Weights of a small image embedding model.
Model: 4.71M parameters, 64-pixel images, arch inception, norm groupnorm, depths [4, 4, 4, 4].
Data: trained on rosettes with rotational symmetry, 195000 training examples, 2.3 epochs.
Rows from block 9, named by matrix and row number. Each number is 50 + 10 x the weight over its row's rms, rounded and kept within 0 to 99. All counts start at 0. After the name is the row's rms in percent of the matrix's.
# b520: branch 3 second 3x3 conv (model.blocks.9.b5.2.0.weight, 88x88x3x3, standardized in use), inputs 28-34, a 3x3 kernel for each
b520.7 091:28 47 52 48 41 26 65 45 37 59 55 43 61 54 39 56 54 46 73 46 49 61 47 60 51 67 63 31 51 52 29 44 55 49 47 40 60 56 55 57 56 48 62 54 50 69 51 46 69 47 23 52 56 37 42 46 53 15 43 47 54 45 61
b520.8 098:33 59 46 44 56 34 67 35 41 53 54 57 58 60 47 38 57 48 61 55 50 49 41 42 39 60 59 45 44 47 42 39 47 52 37 35 71 36 60 57 43 48 65 47 44 60 64 56 60 52 37 56 72 55 45 69 57 43 61 57 50 59 65
b520.9 102:50 49 49 37 49 41 49 61 60 52 49 56 44 45 45 55 35 32 29 50 69 55 45 53 56 49 57 72 49 52 40 36 43 57 71 67 59 51 49 52 41 41 38 40 60 58 54 46 53 40 29 29 19 39 42 42 38 51 48 54 36 27 41
b520.10 109:37 58 61 26 60 68 33 51 45 49 62 52 54 60 53 56 42 44 71 53 49 67 48 45 58 40 42 38 45 45 41 52 57 46 55 61 64 41 40 62 47 40 55 51 55 36 48 63 48 55 70 63 50 54 45 47 74 56 36 46 37 45 38
b520.11 096:53 65 62 47 34 32 62 36 36 71 62 45 75 53 42 57 62 37 65 45 46 56 45 47 39 65 52 43 64 68 36 47 55 53 57 48 36 61 53 36 57 48 50 51 50 60 56 55 78 47 26 45 42 21 54 44 52 36 47 49 58 36 48
b520.12 101:25 59 53 33 43 48 59 51 48 65 56 38 66 58 45 51 57 31 68 42 47 57 39 46 30 48 42 27 54 49 19 42 46 47 59 67 41 57 50 45 46 51 52 49 62 56 62 58 83 58 46 58 56 44 51 58 57 48 53 48 56 45 44
b520.13 118:45 53 48 34 37 33 39 38 40 53 58 50 40 63 47 52 56 42 28 49 54 48 53 54 51 53 58 85 63 55 44 38 53 54 50 62 56 50 69 55 46 67 47 41 66 42 54 56 54 46 47 58 41 37 35 37 32 59 49 47 50 38 45
b520.14 096:45 56 57 39 52 64 55 47 38 57 54 40 58 56 50 57 54 46 69 37 48 63 42 31 52 50 45 32 50 49 36 54 62 52 40 58 44 42 44 48 41 44 61 52 51 48 55 64 62 56 64 59 44 43 37 59 80 51 43 52 53 55 65
b520.15 098:64 60 40 69 55 56 61 34 38 43 31 49 56 42 50 49 37 46 54 46 59 65 42 57 60 43 55 49 53 37 49 63 63 33 38 35 41 37 72 35 37 73 54 46 60 58 59 46 30 40 46 62 62 51 61 58 60 59 51 41 46 62 68
b520.16 100:42 65 66 46 59 60 52 63 43 46 52 64 45 59 46 40 56 47 47 65 54 40 51 32 50 44 44 44 34 55 62 39 64 48 42 56 76 44 43 66 40 35 55 48 26 53 37 32 63 45 31 60 61 38 51 56 43 35 50 50 47 51 67
b520.17 100:20 53 48 40 46 31 47 30 42 45 67 57 53 73 50 33 48 45 58 66 50 53 49 41 38 56 57 45 43 48 42 39 49 72 45 49 69 44 48 46 40 49 63 62 54 59 56 43 52 46 32 62 68 53 45 51 45 42 54 54 45 48 54
b520.18 099:41 54 51 46 45 52 61 58 58 63 58 51 67 50 51 66 47 35 62 43 53 59 37 46 46 39 47 42 54 50 39 43 53 46 72 73 34 51 40 36 46 30 45 44 43 64 60 59 75 60 37 41 49 38 52 52 55 41 50 40 50 36 45
b520.19 100:54 37 61 49 42 53 52 40 38 36 41 58 32 45 42 33 47 50 39 62 58 38 57 51 37 37 43 72 56 55 63 34 51 53 42 57 70 52 75 60 41 62 53 42 40 44 47 52 51 48 46 50 45 37 55 53 38 51 63 48 55 48 54
b520.20 100:21 45 55 14 54 65 37 45 44 40 65 49 45 62 62 48 43 43 63 50 44 61 50 44 48 48 48 33 34 51 34 44 52 51 49 60 66 45 40 68 47 43 63 61 65 37 47 65 50 48 61 52 36 46 46 47 76 62 39 57 43 53 44
b520.21 095:32 51 64 19 47 63 39 48 40 64 59 35 58 58 51 57 57 49 75 43 45 72 43 39 44 41 38 31 58 59 31 49 59 48 53 63 55 47 42 59 50 43 56 55 58 37 50 61 64 48 50 60 33 33 39 48 73 53 45 57 47 47 52
b520.22 101:34 50 44 32 61 60 39 48 41 42 67 54 63 62 56 66 46 52 73 58 48 68 54 48 55 55 53 26 37 44 34 52 51 50 53 61 63 48 42 57 43 51 55 51 58 46 54 69 43 51 71 57 50 51 50 42 76 55 34 45 41 54 36
b520.23 109:21 49 55 28 61 55 17 52 52 31 42 48 49 42 46 63 45 59 65 50 56 70 46 61 65 33 52 40 36 39 33 53 40 28 50 47 57 45 35 47 49 44 37 43 46 45 31 41 31 32 47 52 38 43 54 48 61 49 49 59 52 59 50
b520.24 094:59 64 47 61 51 45 75 33 27 55 46 57 65 51 43 56 55 43 65 51 51 63 47 53 52 51 62 36 58 54 35 60 67 37 40 30 36 56 50 31 44 51 50 43 59 55 59 50 54 35 31 61 59 26 55 47 56 38 44 48 46 48 65
b520.25 104:49 58 51 40 50 50 41 52 50 60 45 42 65 46 47 59 43 36 59 39 54 57 35 52 41 36 37 40 53 46 42 49 44 43 72 66 23 57 45 30 50 51 32 50 55 39 45 44 51 51 43 41 53 53 57 58 61 52 54 47 45 44 39
b520.26 100:26 45 41 43 44 43 59 42 53 62 63 58 60 70 51 43 50 29 54 46 47 52 43 42 43 50 43 57 54 50 23 32 49 59 54 65 48 55 57 43 33 47 61 46 59 66 61 45 68 53 46 55 60 56 34 43 48 45 56 52 45 43 47
b520.27 102:69 51 59 54 53 60 46 63 42 40 46 61 42 44 50 40 51 61 34 62 54 33 55 45 56 49 56 65 32 51 74 48 57 42 51 50 60 55 36 61 51 40 60 47 33 45 44 44 46 48 39 54 51 49 56 59 54 59 48 43 50 46 59
b520.28 099:37 51 56 39 49 68 55 38 43 57 53 42 69 54 45 60 55 39 70 43 45 62 34 25 46 37 40 30 53 51 32 56 66 52 46 56 44 48 46 46 40 41 62 50 53 45 47 61 55 42 49 57 42 38 48 54 70 50 41 55 47 50 68
b520.29 102:25 63 53 31 57 44 44 45 51 41 48 45 52 54 33 45 59 41 76 42 49 63 47 50 51 55 53 32 48 60 24 44 47 38 31 30 62 28 52 51 48 45 60 46 53 33 46 57 30 33 38 43 55 44 48 48 58 30 54 56 48 55 51